config.yaml
model: "masked image model"
kernel_size: 3
ema_decay: 0.99
Rows from block 8 of a small masked image model, named by matrix and row number. Each number is 500 + 25 x the weight over its row's rms, rounded and kept within 0 to 999. All counts start at 0. Numbers have three digits each.
Before each channel's rows are labels from the 100 images, of 14848, where the channel reaches its highest value: "strongest on" is what is common among them; "peak on" is the class under the peak. Only what is clearly more common there than usual is listed. The data: drawn small creatures on textured ground. In brackets: how many of the 100, against the usual share in percent.
# conv: 3x3 conv (model.blocks.8.conv.weight, 192x192x3x3, each kernel summed), inputs 0-191

strongest on: crab (65 vs 8.5)
peak on: body (70 vs 12)
conv.102:519532382494505505469491530489479483525509500472527478477521523498512481526521474492500523464511497538458469510482492494453468498535531482540521484477495516503481514491499486515493549492487444484512487464491512488483521606521500503484495447463498479513494520478497472483489517500512492519499480460510518479528491492471501502511509530496419513416478496511477501495466531500474502455501489507454512510483511484488527511496511505505487505524510491525497489500496502501514540509508475513493488501490500468490487484488488511512484497478493521538523569470526501474497490457467503521

strongest on: turtle (98 vs 8.6); large (56 vs 25.6)
peak on: body (100 vs 12)
conv.162:498508395529519481528523475521487468517485497487471529502477481457556491532501516505490479479489486515484472494416499487546501513520505504472481495509494521483498547485529506499485514451536500478506502521493507457474492458480530494513445512515506493491493438493527503530479479499495509544491494482498495493504501417495502508498524448482543513416529485521527506534486485494497482486507503476509498473528468487473452469498504493510504513501495498499516465500502480502490497470492504509494481475499499516519515504524451502441494494458517521515479502546468516532467520509515495504

strongest on: black (41 vs 8.3); red (36 vs 8.1); crab (26 vs 8.5)
peak on: body (37 vs 12)
conv.3:505480513513563505490471487486517517447502493537500516474508520482499516513503535437502523482461545471510483471494482450491477528515470481492455450448513502479528518505479468485486491504506505566506464495502473511503587505483490506510515492575523527487453507514523508454503508513447519549510493511531514446517488504501486479489510528522499513494532493491512479510461492491503548542504517519482500507520484470510516508475489511544453497498515532487500475571509494492489484491514467464513497494444490535486487504525490452499501493505536478496484489486502507514527509479505476500

strongest on: starfish (38 vs 8.4); crab (35 vs 8.5)
peak on: body (37 vs 12)
conv.181:437484556492504492502524473500496500507499499542534500484465506475558539480501474513495480474485485476477482534512509500516466521497509527507544500542491497492480517512504491515516453465484500488487580495505497520558492523488494504523463499474519512522495536431467497484492450507510490524500483504460512495460492501472487500516502512503513537429528489517456489488502493489471485493492499439471479521504523491527467498516500483521476508498498502479547487504524508511521474448506468526508484467543496472493523450502455516475535501484487478486496438519464462491504518459468481481

strongest on: butterfly (62 vs 8); jellyfish (31 vs 8.5); black (29 vs 8.3)
peak on: body (64 vs 12)
conv.180:480479415511520465456521480481457489480509497470470452510481507515491500473482487519516509485531473466445444514489507485395493516522495501478508516520495511496534467513487498500518491517516499504477509496529508495467498476476501501488454522506497442495525543455469476453498479482491522527506518510478491489486456487565500527472517500494403492536508511502522499491477486506498492478486519521478489476496482481487496498504531492526502508487507444501477496497513505488486490504520503509498493491494516516493523474501516491496512497465481476454499526479474504520418527481473527500

strongest on: beetle (42 vs 8.7); jellyfish (26 vs 8.5)
peak on: body (41 vs 12)
conv.106:477509518502503525477509483515493497515507483478531469468488516502512504503507480486534505518469479469522517623562484483517528475481492430507494532439507523501478509503489504475500483513504491491529509522494509507469504493493501496504494504494464519490452532500553518486524500511480510505479495531508490483465508508539490486488469522492478499459485494476482450489530468470511566508497576487472474487498487503489543415483492484493453546525516437529499504504497496509498508501479494511460495478469493494551514545507492521490505489496530486473491507504513493479511495490481513494

strongest on: crab (37 vs 8.5); spider (30 vs 8.1); black (30 vs 8.3)
peak on: body (42 vs 12)
conv.151:474474558501523536512464487515504473522496449497519514515499515463520524487464413473505487462480447486507525476485492496496476535480480520523453479485518526529492478482472507502483484502563487477485491508493493534475515512479488494503519503536513465513491543493517513492524470491480539461550489508519467510477467501538497499527534468531426487512540514465479488533553517486499506536480508502525508506468497497542492524494510493528505521536511503453473492485521491512484557483461502522532504506478504502537509494513500512547537507495521528531502480494520476519503492553507459503

strongest on: caterpillar (40 vs 8.4); crab (35 vs 8.5); black (25 vs 8.3)
peak on: body (70 vs 12)
conv.93:509491485533487488528490517469478481456464508511558533465498489489525513480478489500475458535483486486483513509455510515480504495541530510517516508474507501526446510473503509520500474483491517522470495483520523480472477504504522466474527532481505505511454478476500513498508494501489470500494497534504480475472480531443481513531479536513491519383501506519510495499460460517526527494450524507545546481486498512527493465483518503504488545499515485489468444516513511540514534552574507477493489510472512521484555498502506510513483517511479541529503482547515503491501490495523490503

strongest on: butterfly (80 vs 8)
peak on: body (68 vs 12)
conv.40:507514459517478537501522487459471475484469498472495502543492480471482495475500502502480501481469497512461432494523468518481483470478498512474498493516513473519494519466460550468469484509505502502518551510488511499498485489499516516524421503479497538486504503512490488529530473518530539494511494528508501509493499464558501509482524497492545499610494501472517480535520518531483496527505472493512502528513508474473516458500490506485488487538498530495480500500518504489456510509462510499515471496487493545530528485505493504457497488495494491532488519486518485469422561488555462495

strongest on: crab (100 vs 8.5)
peak on: body (79 vs 12)
conv.165:496451472529492453515480512474483475510524496467557464475491485505527500496475510506513517513542506509505499519468515509463502497495501514482506482513501510517493486484496501523502528496470494516513515487473531522524510533512490519475505395449489476447505491537502530486484481522520482509500510451502492509499466529452495500471523495516475512482512469530474499486475510504526521457487513476549504543464496476463578486516487493485514520500506500495497473514516489495504541491528469496517492510516461488439488504491549541484498494452504491492525539469534474494462411501479517494

strongest on: spider (41 vs 8.1); blue (26 vs 8.5)
peak on: body (44 vs 12)
conv.6:492498490461507500530463518462511506509510501549472479456517487468495511485496509529544515497496516505496499509509501524481496517516552520497468474510513494496508487493504590519405526532482509464485509502538545511496453495495568480487491517549550507543431528508485498541521521453483509498485495512502517573516521480528481488518513484475493512494510500533518497538464445514495510496501524505499472504485485508495481511494468494514526505504462486489493508497496482490507490486505501480443480468559480492476461498512523529502486512510531518458496481509489496555512487501490507485

strongest on: yellow (44 vs 8.4); orange (27 vs 8.6)
peak on: body (47 vs 12)
conv.35:494522516469460503500511514497489496505466489492515536539501514518509502533498491496476460482583504511528501492487428519507500574492487491535496486493502483496506516513471526522477496488449523412521454500452474511500475511513512490510466482449519492512492507497553489490460482464523501439493490496482521468473479502489491507496496530524493495476487496447514563495529470514502506508510501491492484505519534486474509497499428552551500502512487505484510505534537532494508524493471482491487525483473527507502426529504512506504495502499522491502499488493507485454541492487494534510

strongest on: dragonfly (30 vs 8.2); crab (29 vs 8.5)
peak on: body (38 vs 12)
conv.108:523499466521485505455510521503511514523501481497472506449484566507505469518492513507498508476446495498492492478531510506502474573485523498501520594484487492484470513525523485501507486508485503475502477493583536507516508478535489526515502445457461519511470521507525545454496499531502532517518484500501497453490472493530447521497491520504474478480475508488512452495523501465486501498492459501460512481500543498462520492478496470497534488492557507519479504485454469493499509465502502486499505490498531456489515496513464478469495479530464492507532520514527466464527501524502495540

strongest on: turtle (96 vs 8.6); large (52 vs 25.6); red (25 vs 8.1)
peak on: body (100 vs 12)
conv.33:441447355517519538536522485531523497510465478473538525511513496482460501488496480493509497462494522510499471497453489487506434513532490519497505518501478505509503508489498488466504498512524506485548495528516477499464508463490516510456479509460495525485508513502483506535520465500510484535499489478505494491497499507571483499521508509483465474476483493481486503462518500502469506515501535508522489464481473508432437525496535519526507520499514517521506498512497477528515504466524466522507484514463491507509529487505515496483484503489492507501478465510475484464458501492474471511

strongest on: starfish (65 vs 8.4); crab (33 vs 8.5)
peak on: body (53 vs 12)
conv.50:438491544534531551519497479536478464518490494504519484492491506526466493469518491484501503497500505475443480507437494501475411510511506505484496496511542503474477473465495522523505493494525506484509494519495506490540495528458482518498503448504495525503492486477524496463477435510509468501497454464475502490509460500464513509498501485469539450545477483486478509469504496505474480599475495493482515509482500508526482515509503471501499532501498509488538519512495495473507473522505491517494487482489490499510527527510486516502505492544509529484511547522530493470444572486477536497

strongest on: starfish (95 vs 8.4); large (56 vs 25.6); black (28 vs 8.3)
peak on: body (98 vs 12)
conv.57:513402446522513493479494496516512467504494492473528479512488492408510487468475494493502496471503490490482486490506470498559484496428477483475482506510520504473522538465485511492467508515524449507492519517518524510509505478462485497507537523473497533510500530514468471521508475492492506490496493484523498495494514497509489489528520519513548547545497486476488488500516483543462519497518516490505471529522508520487478525480515499508496517506493438527483523499512503468505511515495478502504506492511498495490490498497489510439486494503493360494483501499493515517493445505517488495

strongest on: starfish (32 vs 8.4); pink (29 vs 8.3); white (28 vs 8.5)
peak on: body (75 vs 12)
conv.123:527481526521524509501517533537518519498455511477525522479502533519490498535516476485462473510486483489507535492501416480501536465479503510527498522531490519493461526498483516495490493488476541470544514501506536485489503488505485493477483489445521471486474489526486503532512501528526470490486491508513502540494511533525535526507475505535487490490480508463502479518501439490489495522520507489521485456507495492480478516531415560540510480483541514496507503531465496483521510527502492453441509489510473509501490540535498572472512477440496497528491472504538515471514519475520460492

strongest on: dragonfly (67 vs 8.2); spider (25 vs 8.1)
peak on: body (61 vs 12)
conv.174:498483529506506436509511470497475481498506500486462495486498492494461492504482502510494492485501499499553467504491481482521508527461491510495504496488521508489514557501483513460503496512515486462533503483475491552489492424492481527486451505488486472490488516498488488466488497496495496521485523512499508514488531403508530508514528486511400460536496478490505531542499454513518462461499508500500518528496513489441518473508511497525511493506509478514524510494508532488507483479508468497466499476508502539513477492507504485425510505460507425537452475521507498504546532494524512481

strongest on: dragonfly (27 vs 8.2); black (25 vs 8.3)
peak on: body (52 vs 12)
conv.107:494508539507516460481498485498467549536507404478534527498506499504521534515515467490473508520494549468504464492514487519491486507440505498463488509510471526537506474519518502522507467497474530500492471488479476534414495447490487517491465521504505540495494510462497483502489492511521501536483565470503479496526501476482581511490496482510499505490507479504503497468484486480505518466440486541514496465461498466511427466491477468506500517527522510488492469501506499486481506538555488535478494484504500509486482481518484492503501507485515496520467489504533515513467472523503523496

strongest on: dragonfly (57 vs 8.2); large (52 vs 25.6); black (28 vs 8.3); creature: starfish (25 vs 8.4)
peak on: body (82 vs 12)
conv.4:517527504492505468434500502505499489542463534466516515513549502493490481512513538490508509486492516518482474491507497493528506500483524523483511480503472504479505571486476494462478517495513510489545473447509499458406475489515477488537469523511504489545515509498524482493484493472488522499487467520487477498394509488490482502498503555497494471531530477485513490480491503504465496427496522517503455475533493474508427489469514491507492479510498515520465522496506520466512492524523493486504515526501507479492492491498478524478465487525455445507521483478506504494541505517539493499

strongest on: white (72 vs 8.5)
peak on: body (41 vs 12)
conv.148:516502496512489532470520497519470497532440464510507464526496531515518523473512500542514508510524526502515473514453407506490517462484521490482492474458495506488516521511441481501482511509499474443503560496476480519497526497499483484463496496458471476483465435508489494509528488453482497446488523493509523423477541509505472507481517521488501504542504499432522509488513490540529535490488496500498510491495493528477483482497440535509543505495549535498499510478496502497484507510439487490532511539492548508518496505510504524509524496480491472534494484529491499507504513507494502514

strongest on: blue (27 vs 8.5)
peak on: body (61 vs 12)
conv.129:521500525544500488496481517536500517547453507497519504472483493516489554504514468552527504511472490529491521505507535567489480493497458527510495509470496505503517504500469487523543511468536500475500491528492574483519414545522467494483476510490523495534489517492510496466486510509489528504438495489493489483485518509486509496488498471542514503497497492487462436532488523508493518491500524515507503507466513481500502544479498512495516508501578512483515479508502491482489486498488536473524483492488526473466491497439507497486492457509606511494487498522521500505532503462516512513

strongest on: turtle (49 vs 8.6); white (36 vs 8.5); yellow (30 vs 8.4)
peak on: body (75 vs 12)
conv.137:505483493502507520484522507560493536495464536512494552457503507540481513529497497492499513535525500465504474509510446510516518463499482505497515484491488483556495499499472494494567508532496470454492510492490516487508480506502475514493504465445497499502467470485490504482486528406513490495486491500492446576496499503503469514485501537502492488543491516430525509509494460516462523492495494505451463522513481476488520484505436510473504491499534518506481480474535509522511486495468488584532494456467529505522490498526494521514496524495516508491528494482506522487537490478491510484

strongest on: butterfly (54 vs 8); black (40 vs 8.3); turtle (36 vs 8.6)
peak on: body (92 vs 12)
conv.21:527508496512481459502467507472455485429485466483495509485522519552491483488504489524463523503485493558514518523545500490489505515543486496517490519499444470528481581480524525455524519454487524508512523506480473487512472501540514511492492453491527487500501481510502481504494531449493474517487495486507507498475543481536493478448520513504529529552505541513497514513490500525514493507531531492498459474534491566493464502484479533498494507565488521505458570497512496504499511519542468522481493518528501491487449502502457486461498511471511503518491492518510506508506526520507507495

strongest on: starfish (55 vs 8.4); white (25 vs 8.5)
peak on: body (49 vs 12)
conv.82:429510551522490503516510481524481512527507571519548516491440513485573548517480533499512500510498493492480459498497499505505451512463506502523491463514511496475501471476496512560519446472478528483503517493498482522467500462463491501506485490468499506493501549456482530496492453501513511503488522464516484493489494489476510512498492482551485531434511520533489510482505517483491498520436499534496502492458496472485448488494483528517488498481511470475552527509516531512490540491517472509508496442507490489490530511516536490478495506478476463502493457495502463484470496480484490523

strongest on: crab (33 vs 8.5); black (27 vs 8.3); snake (25 vs 8.2)
peak on: body (92 vs 12)
conv.186:501549473536519510516506506507456404514514504491441484495501503481478490507502497491506479506498493514468498524424527490514516485452479521472506486505467505447502530482509493479496445475493519525460473533480528497483500521459520511506478438512492472494489477520521518511486477499498490495514452450475487507501469514528481537476495510482548436560494454520518514482496505513587464542488487485495483524463492490496478505493472496495494513501493547513497540495490472493517476516494487513512474488493507493531513496535511500544527488521511533487513505492523533484490517500490536516

strongest on: spider (45 vs 8.1); red (44 vs 8.1); brown (25 vs 8.3)
peak on: body (30 vs 12)
conv.146:515493491509496469511513474481498508541532513467493473497493491457449460501523502510411508506467511528476495495533498487505431523453484493520513493498535541489484492495506461524513548501530532542474535491510498512510488482518482503514510517509447509475508572517520504517492489486428544485459488495496500498536503509504480529503516489499497516518479533501513499518518507503547531510483472498478503512500502488470509515528523458522491510480509488520513495606487500479517491502530518523482480469527482513497469494473545478465478487502507487476448501520516504564489475512489473497

strongest on: white (62 vs 8.5); spider (45 vs 8.1)
peak on: body (34 vs 12)
conv.12:518467501492505507457492523477472503475449538537491508511515505474506482487495538539502515505449462493473507511509433524462454494494549504484489484502505535529530493488455483497500496490503457417514459494489510496520491503486526472480518504443480530518502475532517504485522480446517532438509535477508481485502505526494500513505517476515477557518513509426508512501472462526449501477520534513510506527474501531461517493496447490519490534507475471495453528483468508497493517502460470490517509525523474511510483499477502497538510497474499536504522497500522520499463513480525501479

strongest on: caterpillar (51 vs 8.4); black (29 vs 8.3); crab (28 vs 8.5)
peak on: body (74 vs 12)
conv.36:527449472530521540496515505515466494496500516479468460514478508496506522511467474496484475513503506510470486518458505497491521503547497513488487508507488500476508520478514504509505470487514543503482484510474507474517480511503527518496519449506490437488533447467490490459480438511519497502509452524468483504461465499530499522494496476478556472551491465525490497489513514483487465573462526501535521493458501503485487492542476486490512523492500420486565530496486498486520455492518496486516495474490532498499520489530487494544512512577517450491493495486508499477466526495473529495

strongest on: white (31 vs 8.5)
peak on: body (33 vs 12)
conv.24:507496532459506482492520481486494502463466513503496502481507512522498483508504497539546491510478492507507508506515511487521526530506524539508505435504515503499497473488505510493471516505538511481496500496497529525494445499492490482510490492515483492494522517500509502506506483524512487479476494494497489508504489530508464550502526472499509514479496479386509529490524499507495500503501463490532526508499455477489511483501475511520525515493454529510512510503497436499507495517545537501466441492465488520458482506514502547507529654491489493464546513490496506501500534458503494491

strongest on: white (25 vs 8.5)
peak on: body (50 vs 12)
conv.139:526509403483499462485517482461480535500528508490441517492504529500477488497479504525474478515500505488503500490465464491484486499429486507526496491505500527523519469499527533474517453492493464504534510516482509495480512436473489502498510506526501493484516465507508483479465480490503498516492496496512507525488544462510494505473510453480471482573489480503451504503524476502542489481507502509538481451452486493481535500504472517518498476492492507492515558494496490502510551475541502482499498499486519496508512532533478484551480502453496541506516506540484516516432555507523472470

strongest on: yellow (52 vs 8.4); snail (31 vs 8.1); butterfly (29 vs 8)
peak on: body (69 vs 12)
conv.114:518504512516518523475499514501491491520453496522509560460513508480510516481519497528511465505516532514506529490522436503534483518501496475516494505503533474479494488497463527506538508488448484428498502502450529518527485503476475500458487513408552493520550474507507515503500479491494468449469482518523497481498491509516529491492529491512518524491496508427508432508517526509507542488497472513506493513508481475448498490539468537450512461479445502526496493499565495504484504489446474501475518518485495509492499508529504486524508539481482493494504497511508470486483508525485472508

strongest on: blue (38 vs 8.5)
peak on: body (68 vs 12)
conv.97:489521490530475474472464515479505527521478515518495516446490474500511478477494496517468519542430497509521516554496548531496494531498485456507511529443499487517516477478459466518523506502598506520497514487550521497496510494526500488502493517525535497533457500504499495513517502550551453481513504515487474439505502501512479497530504489522506508491505510557519448505437522506524520494497530504509530502533501530503499454488457505505453494497490511499500506506486483471513486492473520478502516506436535440491465508523499480508502527494522532489465500500490501512509533473519507481

strongest on: crab (91 vs 8.5); red (25 vs 8.1)
peak on: body (99 vs 12)
conv.170:500505412518500491483494478486473482494495499462514537511506500486478494451508496513523526413481515566470485470521504506520521522489472504464511491535510501471508557499514490485501429498517460510561524482512468489489493454481514490496520462478510542480498506504480520518506497477481526495487482539496510486484515533467503504455524508502427466464517465515504503500530466489495523468501516507512551454493497498475526484497498505501497517493509452518491540505489479518505512450450476519513497511495495488527480523517505507512529501535478555502489446502481498525515474496505512467

strongest on: butterfly (41 vs 8); blue (25 vs 8.5)
peak on: body (60 vs 12)
conv.26:517516468497503498496498500514511496511532486481513496501474511514475519527485486504494486439506468481507508518457461484556459517417505528502512522498503490478498547511483501524510470528491557491501509486493518457493487496457485497535436561485481541521481505491494462500481508508490503515492511536458518510484481402522504506465513548504418441487516499481480523511486495498489518503490496474483507466495520503485489489487499463491482507504495462513520512493494483491471507532507501491511486467478511497530499472475461527425480506483504468536454511524512478493485502469470508481

strongest on: dragonfly (69 vs 8.2)
peak on: body (47 vs 12)
conv.80:540497544473487421488492542480518509502512507521552505515503514499462496571513494512513496529511504439564512508465467485476520496487483486536498513522479502514477566533472467505490512499485460500490491504491493441487480520482447503506472492511482497503473534484468425450509491505499523489498506540452501525508548483540498516459476526526501509575469455484490522536479513499527490462489494531468496491498485510514531492487486516504475483496492513515512528509492511495502483465515499506492510484490511509523493497485490492488494495476503443538458475488522488494502547477488514491

strongest on: turtle (51 vs 8.6); plain (47 vs 16.6); beetle (42 vs 8.7)
peak on: body (95 vs 12)
conv.145:489487489505517539529489519537492499502491484506504548524485519501467463510454494505494525609494513515457522514476443518411515512516473472491515506501514508498481523497499509487491508521507499490517502532491490452463498513492507517503501542510500487482472515487491473492428432486513491495495498494465500484520545468512522516488503496460511447517484452480506501466497509495453513540472485487505554475474514485541476498526495483522510487513513533525488445506523497482494481490484510491501462509501505519506460481469485491464499504503520521529462469516484506511459527477553501531

strongest on: large (66 vs 25.6); beetle (35 vs 8.7); spider (28 vs 8.1)
peak on: body (70 vs 12)
conv.116:535510497516455487464507478462512551521483516493475534522559472521507504473521575512453513490478480546503488515524503509501494491488507488478481557544506475498521519491516510478518530488482493520498507514529516472515544498517493494492473501482484533509507465501487499470542510553508518502518478508504541507497539520507465523492518529502471504475508513489495503499478485508471519471539522468444459524517467568475462489482506505488487513490503504548506497480458519480490505484498455487493573533479503531479531490498467547518482465530475495472457502475535511503548491505458524501

strongest on: plain (46 vs 16.6); white (43 vs 8.5); butterfly (32 vs 8)
peak on: body (82 vs 12)
conv.87:494504530453525484491472502500474498506448521509492506513515543482495528496501524550504506521428511486501538504489445498524495484490544494505504491520516474501481470508436528506433502487468496449506520508461499513485487505497496527467506484443488507536528449470510499490498514486478478450484492491493514519533516512523500480496506507493495485465499497440515510489430527510524520498495487496502491473479535493476493507504450504510475512507474531482485493480482485501526522511455459566493531503486531546536464513521488470505485549514535493488489511489476445546545507530503514503

strongest on: snail (32 vs 8.1); white (31 vs 8.5); caterpillar (29 vs 8.4)
peak on: body (52 vs 12)
conv.182:575521528481530500534492504421508488474468483572532520515483515508492480472444501513497549458549489498493487487484493502492519505549469459499506515508516528515490519482511508498466437496496461489528517537494484457469510440517460500470482454495501496512492505492517499473461491469487503484503523555500476508480579525509531502468501487508509538482508511495507468500451520509537481515464507515494507494450498472482494496522496493503509500501502468503485480521510518516493497465530486498476469526512501500515454506502489465491516488519521527498501445504454521480522511489529508478

strongest on: starfish (60 vs 8.4); large (53 vs 25.6); black (32 vs 8.3)
peak on: body (57 vs 12)
conv.46:477551555517528513494496509509514484498503495485553481542444512511499496500461510491507504493501483484485471496467483485469456506481524482511488504533502516487479509475526536513537478445490572500531526536496482482534492525498476522512517434481502536498503540471520505432497463494507451521473446483444489493486484514480514509492477496494522480439488509500461491480518511518483462565461504503446482498505499511476486517509483487527477502499505446506554499505506497512527437521528513511492490469513504506480519509495480500488516493550509533482505491496491485498506508468538526526

strongest on: spider (91 vs 8.1); black (28 vs 8.3)
peak on: limb or head (40 vs 1.4); body (38 vs 12)
conv.55:495452495499530509474536509508495536516465512500416457513499516497506498525478524506495493498521507477496471494458476513461491499463499495465516504463521486498501455496480542507487484479508431505498494497509504471519477516452498519480514543452516441489501502515528510475519496475489487538510505467503507521493530526426491475493484497496469533402515559502456496502517523494512519485531489525497493527504504500481477501522517500464506510512502526494453495501499460503475525439500484489481508493462501492471513500512538499471501505536523460460533492508469512474483446507491488513

strongest on: yellow (47 vs 8.4); white (36 vs 8.5); starfish (33 vs 8.4)
peak on: body (63 vs 12)
conv.72:514482480517568502489480508475498526488484524471460520512532487526479477471522537530478458482486484485472491530506507514519476520536543487487515500521500466420510488487539520494513480514493473477518532534508530475511512484482522521470492508490541488522480443521510514477509513456505513493531509499496504558491482506491452478510498499510495501520449505509488546493500546506462513473521497523499477531521461462464470483499480493508507507489536476473505500500545506487521502529542470485474539525526577511506451511429509495488499481526472496490468510496502555502491516507453495481

strongest on: starfish (87 vs 8.4); large (61 vs 25.6); white (25 vs 8.5)
peak on: body (39 vs 12)
conv.38:458537519502517508498492512504506496525496527475543477488520500530487525506528474509517520520495498487460486488506501518448533501503505494522525473489478501491469481494490510406493476529512506522501442455480520442450506543508484509545509459488487492497529474548522466451491483502507505486494443457496498519484482513531509511447509470464569486513475486506533516473487528508483494576481495500492484443471496505526477494483483518518498489489507522495435476505498524524533511536529462484458471499491530499510520516516482499456499490536496486498505504492515511482510529517522505516

strongest on: black (35 vs 8.3)
peak on: body (68 vs 12)
conv.88:486505511497522457490482498491478492435504495509497508468506563532487517511483512486583518522467490494479486491491550485520489446491488554511519497458511487505479509508559488507496490481423507503522495514484505476496486504489463487516514511549498524450447480500508478490511504493500527476482479496484521468493485517526514506481504475521522486521514490525515481524480492557514517522483484497514510496501510525520526489518552505454523543468516525489502493447544452509501483490502495463495483507454496574499486518523512498500519473501542512496442489514500497506491518555526513450

strongest on: white (36 vs 8.5); beetle (32 vs 8.7)
peak on: body (47 vs 12)
conv.147:513452460503496495478483520528504471468473476496480511504475503478499503500476595482467469487477532492515472481535494497538509447486493508500498451523493501466522519562490519494485499527536475502507508502482506505478469513473481495491491498516538478514536497491516480498524498485526496527519489510473529502482516493535536505507506478492506490523506495530470528460522575496482521495479525462498492521505494474487501516492469502438496517440521505492517507459562516490559476538519464489482518463512488524502487512602478490482453529516486516497499508493494514533527511490484512494

strongest on: large (55 vs 25.6); black (29 vs 8.3); snail (25 vs 8.1); creature: dragonfly (25 vs 8.2)
peak on: body (40 vs 12); limb or head (32 vs 1.4)
conv.190:480476531512539479516488482512482540497508452497525526499558479480507466509512496518492542491536562502508499518542496494533455509479459505503467496475497486472454488515517516517510505483470511491505542501490491537507491473500484505448496510491513497536492551477484490514491523478518500496532512521506600497529522486482526494516508510503463507523498553481493478524497516482504491468495465543497486471507500508491449488472516402488491525480490500492501506512491472472520490534490495493514494509492511491528480455495504495462589507506547475531543488497480516510470483513520509484

strongest on: caterpillar (46 vs 8.4); beetle (28 vs 8.7); crab (25 vs 8.5)
peak on: body (84 vs 12)
conv.166:500532422542506451511491476513512502507495515470470504470473486502519510512453519513496450441480522470474483498507494510492480504537502504461495496509491493483478537514489482560504550516463504477488494486494506511497499468536551507501489537488497483496524482491474556497484503504491464511492523481482512489499461536473492474511525496445463454518524491491521497471524527513459484420509489486535487504511483490452553512511493507473515510513512562495535491506478511490488476518486503499527481464517448496499486518501501501505479519516502479476516559511522509497420527507478530503

strongest on: beetle (92 vs 8.7); large (65 vs 25.6)
peak on: body (57 vs 12)
conv.141:489485427534496473505502494483518502501526498478434468515478495495544493479443493500508496454475473516473452499574527499450471499486480515501519494552485506497515483507504496522499424477505503519502516440483527509491507531493535513512501523517499430478515489494490515464552509499510503501514468484521503479475516507518497481548523474478409480428516480532509483471499495514502504456464506506479484514520513467475521492509512484507499524499502550515502459495506498502496512500495491530519495488484520493500480485524531511498508496527513470481518475500486477501448484505454486489

strongest on: white (55 vs 8.5)
peak on: body (52 vs 12)
conv.13:515476499530470485488490513476503519493446493549480526520512533523482537515491520555479502510562496475500546515480421515495516506525487546534538465563504503529488486503471544521497529478475490454524446497490503471512465491501493506509502478445556500484466465490459482479491521522519479441481527471502535432501499505484519492497494528522480492510489470473488464506530499511525490485489509480485488487482514502497513504508430493507516484499523507550506506491484483519519496507471485499447465496516481478520516503488468470506522486490521536522493501498490511476549533488521504507

strongest on: white (78 vs 8.5)
peak on: body (44 vs 12)
conv.14:534490519515488475474522505479501501521451472500497494528510544514506518513518502514473545477390497453516536512512437506532543540519505499540501485461506546508503495528455498507554495505491487464500508494478489482496534524465504486485513481445465501489551458495519520503504518483495469455493504494499529539490497521498504519512500520515499510477500477458481495502547532514528489504481481486462493492464489493489487463522449509496501515514496514543530504515545482511497492489475478507494483462525475487484459505566474498522507482476519526488504485489505473530548543529507500525

strongest on: plain (44 vs 16.6); snake (30 vs 8.2); white (30 vs 8.5)
peak on: body (55 vs 12)
conv.94:497499528492412506504540513504497502504500498476480511494509474508522521565514479456530508506517563515523487482533496489518521556494509483512509485467513520503508496516511556500510486537482484489503533462513517522505525449505493506522520462487496478461499513505508480569484495521475522542469531503500526524520514526484478523502525461516466499491517498486467495494525554512475484484496488519451465508537547493476535476455501524462486444467507499467470482486477480509479506493473530510471519491540500492544490489491493501520474473474506522492532491497548473524512455510466493453